From a checkpoint of a small sound classifier: 4.39M parameters, trained on drum patterns on synthesised drum kits.
Rows from block 5 of a small sound classifier, named by matrix and row number. Rows with one number belong to one channel. Each number is 128 + 32 x the weight over its row's rms, rounded and kept within 0 to 255. All counts start at 0.
After each channel's rows are labels from the 100 clips, of 14848, where the channel reaches its highest value: "strongest on" is what is common among them; "loudest" is the band of the loudest frequency at the time of the peak. Only what is clearly more common there than usual is listed. The data: drum patterns on synthesised drum kits.
# convs0: first width-11 conv, stride 2 (model.blocks.5.convs.0.weight, 144x112x11, each kernel summed), inputs 0-111
# convs1: second width-11 conv (model.blocks.5.convs.1.weight, 144x144x11, transposed, each kernel summed), outputs 0-71

convs0.37 [136 153 144  61 125 143 105  95 143 100 149  88  97 151 138 122 104 139 158 110 124 124 171 126 104 121 138  88  78 145 134 134 125 110 144 111 157 127 108 137  33 156 106  98  44  88 136 124 126  80 146 161 118  95 102 113 170 140 125 104  62  80 157 127 169  82 159 152 163 109 142 145 121 170 113 128 153 155 160 114  52  97 131 156 142  39 133 140 110 130  69 125  94  64 125 126 134 118 135 118 118 126  54 144 127 166 113 129 106  27 104 139]
convs1.37 [125  93 145 116 109 110 141 145 129 134 139 147 114  78  97 160 164 166 125 104 166 136 125  85 118  77 135 104 103 174  77 118 194 142  98 128 100 154 121 132 122 131 178 136 125 157 156  92 103 102 162 102 137  65 125  68 139  32  71 140  95 192  86 138 108 153 210 121  84 109 143  86]
strongest on: tempo: 70 to 80 bpm; random hits; tempo: 80 to 90 bpm
loudest: 4000 to 8000 Hz

convs0.44 [ 70 124  73  94  87 119 186 155 150 155 146 151 160  77 117 128  60 107 118  78 100 107 125  87 167 118 189 149 124 141 138  88  95 158 107  88 114  98 150 119 154 121 107 114  98 194 131 153 141  56 126 130 131 205 108 138 178 132 161 149 137 136 136  58  99 139 160  98 174 103 147  92 111 123  71 133 142 158 163 151 160  57 153  97 133 156 150  87 138 100 123 141 116 120  98 160 137 116 131 190  64 132 107  99 176  84 128 131  93 141 150 112]
convs1.44 [ 81 113  65 188  92 132 132  98 111   0 163 143 130 109  92 150 108 101 122 108 153 148 156 111 124 176 163 130 110 128 127 144 119 114 131 123  89 100  74 109 140  95 126 131 180 132 107  96 156 124 109 119 148 107 123  61 105 149 118 134  98 130 106 162 125  82 136 127 115 144 168  95]
strongest on: four on the floor; tempo: 70 to 80 bpm
loudest: 4000 to 8000 Hz

convs0.31 [103 107 112 124 118 149 118 162 100 101 128 201 111  91 106 121  81 105 172 138 130 128 102 151 163 140 113 113 146 163 151 117 105 141 138 137 180 110 119 142 210 117 168 103  60 123 130 134 128  59 157 141 117  77 107 183 103 107 147 176  90 134 155 128 113 152 131 112 147  59 146 114 126 140  71 179 117 149 171 151 213 162  88 128 218 160 135 119 158 127  96  88 124 144 170 129 145  77 147 170 130  74 103 121 161 100 121 110  99 132 195 133]
convs1.31 [ 87 150 112 101 141 130 111 148 109  61 110 127 157 114 100 118  85 117 118 110  97 134 174 127 141  51 188 122  92 121  93 143 147  71 123  88  86  50 136 111 118  99 121 132 196 147 197 159 126 119 109  99 194 170  84 123 102 110 139 177 138 110 131  96 153  69 138  99 109 120 168 121]
strongest on: random hits; tempo: 70 to 80 bpm
loudest: 4000 to 8000 Hz

convs0.27 [139 127  77 103 159 152 142 103 109  64  53 120 118  80 131  76 127 136 124  98  65 139 137 130 100 105 165 124 117 165 124 129 116 137 110 139 193 112 147 102 166 113 180 133 106 103  40 148  87  96 207 148  92 118 134 131 131 149 146 187 145 120 146  83 117  89 148 146 211  97  69  88 105 125  94 117 113 126 219 115 148 145 147 152 167 168 107  95 142 118  91  78  90 134 129 133 112 122 110 142  98 124 154 101 119 150 123 106 159 155 173  95]
convs1.27 [ 73 144 126 111 123 149  99  78 110 141 113  78 123 101 121 120  71 107  91 137 127  87 169 114 115  76 131 137 120 106 115 131 116  96  93 134  96  91 115 131 144 134 168  80 108 145  83 147  73  68  68 101  85 145 107 137 126 117 121  68 128  69 109 147 120 118  84 165  84 136 148 100]
strongest on: tempo: 70 to 80 bpm; four on the floor
loudest: 4000 to 8000 Hz

convs0.115 [112 147 107 112 147 122  89 119 123 115  71 131 103 118 140  80 104 146 167  89 112 100 146 138  91  52 124  85 109 153 135 147 104 142 103 103 184 148 140 104 151 184  78  66 116 111 129 114  96 119 148 106 125  80  95 161 116 146 138 125  84 109 134 119  91  87 153 101 140  95 142 107  96 164  18 157  67 156 192 131 105 130 108 124 157  98 137 104 164 118  42 132 123 127 167 184 162  65 145  63 107  94 102 127 134 141 140 125 162  93 147 110]
convs1.115 [ 88  96 127 100 120  80 133 118 137 151 177 140 136 120 101 157 124 135  69 123 128  96 117 127 127 111 176 123 107  46 138 125 103 191 150  52 113 110 145 207 121 159 123 109 117 149 106 136 101 141 120  85 131 120 131 127 162 113 114 152 131 174 121 103 128 100  95  92 113 146  96  56]
strongest on: tempo: 70 to 80 bpm; random hits
loudest: 4000 to 8000 Hz

convs0.47 [ 88 150  81 114 113 154 151 135 114  66  80 149 122  69 116  84 154  85 111 116 136 180 122 171  87 116 125  91 167 150 120 166 103 142  92 126 172 151 103 107 194 107 196 116 131 116 131 107  83 121 210 170 122  88 127 188  91 113 134 177 124 151 127 114 104 121 155 106 119 103 122 124  85 109  98  98 131 128 147 172 190 175 134 127 160 189  98 126 176 123  73 119 115  89 161 110 181 136 100 110 111 116 149 147 111  71 134  60 130 155 162  98]
convs1.47 [ 80 112  88 135 123 154 115 104  97 105  89  73 136 117 124  76  88 106  89 157 110 120  95  97 116  61 117 152 141 123 120  86  68 187 132  75 107  68 121 151 121 118 161 115 115 157  72 134 128 118 152  82 133 139  94 137 104 142 152 112 129  75 117 108 144 110  48 128  80 112 120 105]
strongest on: random hits
loudest: 4000 to 8000 Hz

convs0.69 [ 66 149 149  47 123 179 171 117  38 144 118  97 140 107 139 128 114  46 110 101 162 186 197 131 121 121 134  45 144 148 133 162  90 146 137 125 159 108  32 148 113 118 134 118 104 151 151 116 123  62 163 159 125 146 132 165 118 132 136 139  60  91 127 138 149 143 164 174 123 149 121 150 140 128 171 114 138 140 142 158 112 116 140 100 109 117 121 128 124 142 126 105 117  69  80 139 111 110 149 142 122 136  75 159 183  66 133 159 151  83 137 116]
convs1.69 [ 68 155 129 151 125 101 101  92 101 184 121 100 134 150 100 155 129 118 110  76 149 147 160  77 124 123 122 116  88 111 116  94 140  82 106 170 167 124  93 117  93 102 107 107 175 131 211  75 146 161 139  77 124 132 123  85 144  90  95 103 136 176 137 119 151 115 197  86 113 110 133 128]
strongest on: shuffle; random hits
loudest: 4000 to 8000 Hz

convs0.30 [100 166 132 138 112 115  66  93  65 124 107  82 149  70 128 115 143 105  64  97 130 137 132 143  87 130 150  68 160 109 121 130 105 120 142 133 116 109  87 107 133 173 156 100 168 181 147  97  74 128 155 123  77 130 129 105 169 129 153 111 135 104 108 141 115 111 153 111 163 181 104 159 177  68 182 123 132 212 176 152 151  96  98 141 130 174 109 111 119 131 220 140 123 131 108 150 130 128 123  57 124 152 139 169  96  81 110 146 161 143 195  89]
convs1.30 [ 93 110 132 189 123  72 135  60  86 131 132  90 106  88 137  80  99 121  79 138  90 137 109 113 103 162  68 142 125  81 159 108 163  90 110 150 137 108 120 132  84 113 129 114 133 136 108 117 106 127  77 163 122 119 157 127 162 109 136 104 158 166 125 106  76 119 132 140 150 143  83 105]
strongest on: shuffle; random hits
loudest: 4000 to 8000 Hz

convs0.18 [136 128  74  93 136 145 147 135  88 112  97 111 101  64 167  71 166 140 124 122 164 169 171 180  89 103 149  78 111 142 136 168 138 108  85 138 157 173 113  99 114 160 151  42 110 170 132 103  57  96 186 135 115 147  70 161  96 137  88 168 169 120 163 149 104 116 114 149 153  69 148 149  47 155  99 129 123 140 127 130 132 126 103 132 133 139 136 133 141 117  28 121  91 137 118 132 133  87 113  48 121 127 129 135 173 131 141 135 126 121 170 137]
convs1.18 [138 122 127 132 118  90 111  91  43  61 127 106 111 138 120  68 152 122 134 114 131  88 148 127  95  81  35 166  96 105 103 119 124 115 139 152  97 141 135 157 136 118 118 115 159 198  84 118 108 120 124 127 104 114 128 139 146 107  96 104 163 150 146 117 105  49 143  43 157 114 168 127]
strongest on: tempo: 90 to 100 bpm; breakbeat; dembow; tempo: 100 to 110 bpm
loudest: 1000 to 2000 Hz

convs0.38 [126  99  72  96  59 133 165 142 101 109 101 168 122  95  84 104  93  61 138 122 112 135  87 104 111 137 116  87 147 135 143  95  69 105 128 135 101 143 125 106 179  59 184 107 123 151  96 101  92  77 115  86  92 132 115 105 114  96 187 143 150 144 152  99  95 130 145 126  99  94 127 121 100 135 118 123  98 163 113 161 194 165  98 126 175 193  94  98 191 121 106 143 113 130 200 144 163 115 100 103 117 116 162  86 135  66 107 113 128 176 192 129]
convs1.38 [125 157 139 158  89 169 136 111 167  32 105 155  93  91 156  90 139 130 106 178 164 139 202 118 174  61 112 150 145 171 134 173  97 142 122 115  76 131 162 116 147  91 166 136 119 106  80 150 129 129 107 160 120 133  82 128 107 106 139 142 140 103 118 119 168 113 125 119 103 158 201 106]
strongest on: shuffle; tempo: 70 to 80 bpm; random hits
loudest: 1000 to 2000 Hz

convs0.60 [139 133  87 164 104 137  76 135 113  70  95 150 153 116  87  99 114 128 172 141 136 123  87 145 115 121  82  71 170 127 107 132  94 102 131 121 119 132 115  98 172  97 150  95 142 141 195 108 102  85 123 120 100  73  91 150  92 109 128 126 162  95 139 136  72 101 117  71 143 105 120 142 114 152 104 109  97 198 169 165 200 173 114 106 178 163 104 132 137 116 114 103 128 114 232 173 150 104  96  56 125 135 195 115 100 121 100 127 110 142 183 137]
convs1.60 [ 92 131 161 178 103 111 105 109 165   0 130 135  93 101 109  61 120  99  54 182 124 142 181 106 141  80 167 166 136 132 117 140 123 147 144 125  66  85 174 132 143 101 207 162  60 120  79 162 158 135  92 127 146 127  81 127 106 140 143 146 120 107 106 116 138  98 129 105 109 172 152  75]
strongest on: random hits; shuffle
loudest: 4000 to 8000 Hz

convs0.131 [111 179 123  64 116 146 131 121 129 161 135 134 144  96 143  98 144  99 143 103 114 174 180 173 171 111 202 124 104 175 118 172  83 118 141 143 202 129 139 144 101 150 113 117 116 124  89 113 134  69 176 153 130 173 156 143 203 169 150 135 101 117 152 113 160 152 211 146 198 128 165 142  99 119 137 172 143 134 148 129 116 102 191 164 111 110 118 151 163 152 121 133 127  88  70 162 107 123 150 203 111 149 122 179 170 110 165 168 135 127 167 135]
convs1.131 [101 146  78 170 141 101 116  50  71 139 122 121 144 147 143 157 108  99  67 100 123 120 104  92  87  73 113  81 105 132 101  87 169  71 116 127 148 126 109  80 112  97 111  89  99 102 129  56 129 129 109  94  92  89 113 110  92  91 114  96 134 119  71  94 160 122 179  95 101  59  37 127]
strongest on: shuffle; random hits
loudest: 4000 to 8000 Hz

convs0.73 [129 120  45 123 107 126 138 153 110 120  90 155 142  91 102  77 103  94 114 116 130 153 133 125 125 104 115  87 146 137 100 141  80 109  67 109 156 154 134  70 190 116 150  98 161 163 152 124  54  79 145 109 113 100  85 165  93 120 110 132 156 110 156 104  58 118 132  84 121  70 121 122  62 133  42 127  96 147 162 148 147 138 127 101 156 164 112 112 153 120  35 110  68 112 171 151 161  75 103  82  96 142 173 115 112 119 145 109 121 129 136 128]
convs1.73 [134 144 125 161 116 115 122 129 134  42 124 109 118 107 106  86 147 108 101 199 105 141 121 115 105  72 138 146 144 128 136 137  56 173 164 122  93 103 137 147 125 128 162 115 114 160  95 183 125 136 128 137 131 155 100 151 121 155 210 161 153  68 101 108 131  35  75  45 130 164 173 110]
strongest on: random hits; tempo: 80 to 90 bpm; pattern: shuffle
loudest: 4000 to 8000 Hz

convs0.20 [ 71 108 109  75 137 137 147 133 127 108 109 122 137  76 149 128  98 123  98  95  96 122 117 128 116  97 134 103 100 140 157 140  97 134  91  95 160 127 140 103 106  81  79  79  82 100  75 160 105  65 135 106 126 105 121 146 111 164 114 115  63 134 152  96  73 138 142 147 110 103 154 103  76 122  46 139  63 112 158 122 117 115 115 136 116 117 119 101 152 129  73  32  98 109  89 109 113  29 134 144  90 111  80 129 150 112 152  99 135  50  96 123]
convs1.20 [110 133 100 120 109 146 129  59  84  64 142 124 139 138 107 144  85 148  70 139 212 129 100 108  54  99  94 138 125  71 147 117 124  84  87  79 114 137 125 120 185 120 122 145 174 125  94 121 113 132 115  96 151  87  88 112 151 128 135 141 138 137 138  98 136  77 150  82 116 100 174 106]
strongest on: four on the floor; tempo: 70 to 80 bpm; tempo: 80 to 90 bpm
loudest: 4000 to 8000 Hz

convs0.143 [148 115 112  96 125 156  95 115 118  70 108 114  67 124 142  96 116 140 191 127 131  93 132 156  94 124 140  51 132 135 140 119 127 121  99 137 149 141 117  95 126 145 131  60  58  96 161  60  65 101 163 122 101 119  76 168 121  89 135 147 129 116 143 107 102 101 129 105 129  51 110  95  89 204  76 104 118 155 151 122 147 150 138 118 161  94 108 117 127 124  45  74 109 142 165 194 124 117 103  84 117 117 110 136 195 147 142 171 130  77 148 149]
convs1.143 [120 107 148  47 119 153 108 116  91  91 130 136 133 110 104 134 158  96 105 149 146 102 132 157 116  24 113 140 120 150  91 106 166 102 188 139 114 112 140 156 115 129 173 113 104 160 166 149 121 178 146 142  98  99 113 134 149 115  79 138 130 152 121 145 124  70 153  70 114 162 167  87]
strongest on: random hits; tempo: 90 to 100 bpm; tempo: 100 to 110 bpm
loudest: 1000 to 2000 Hz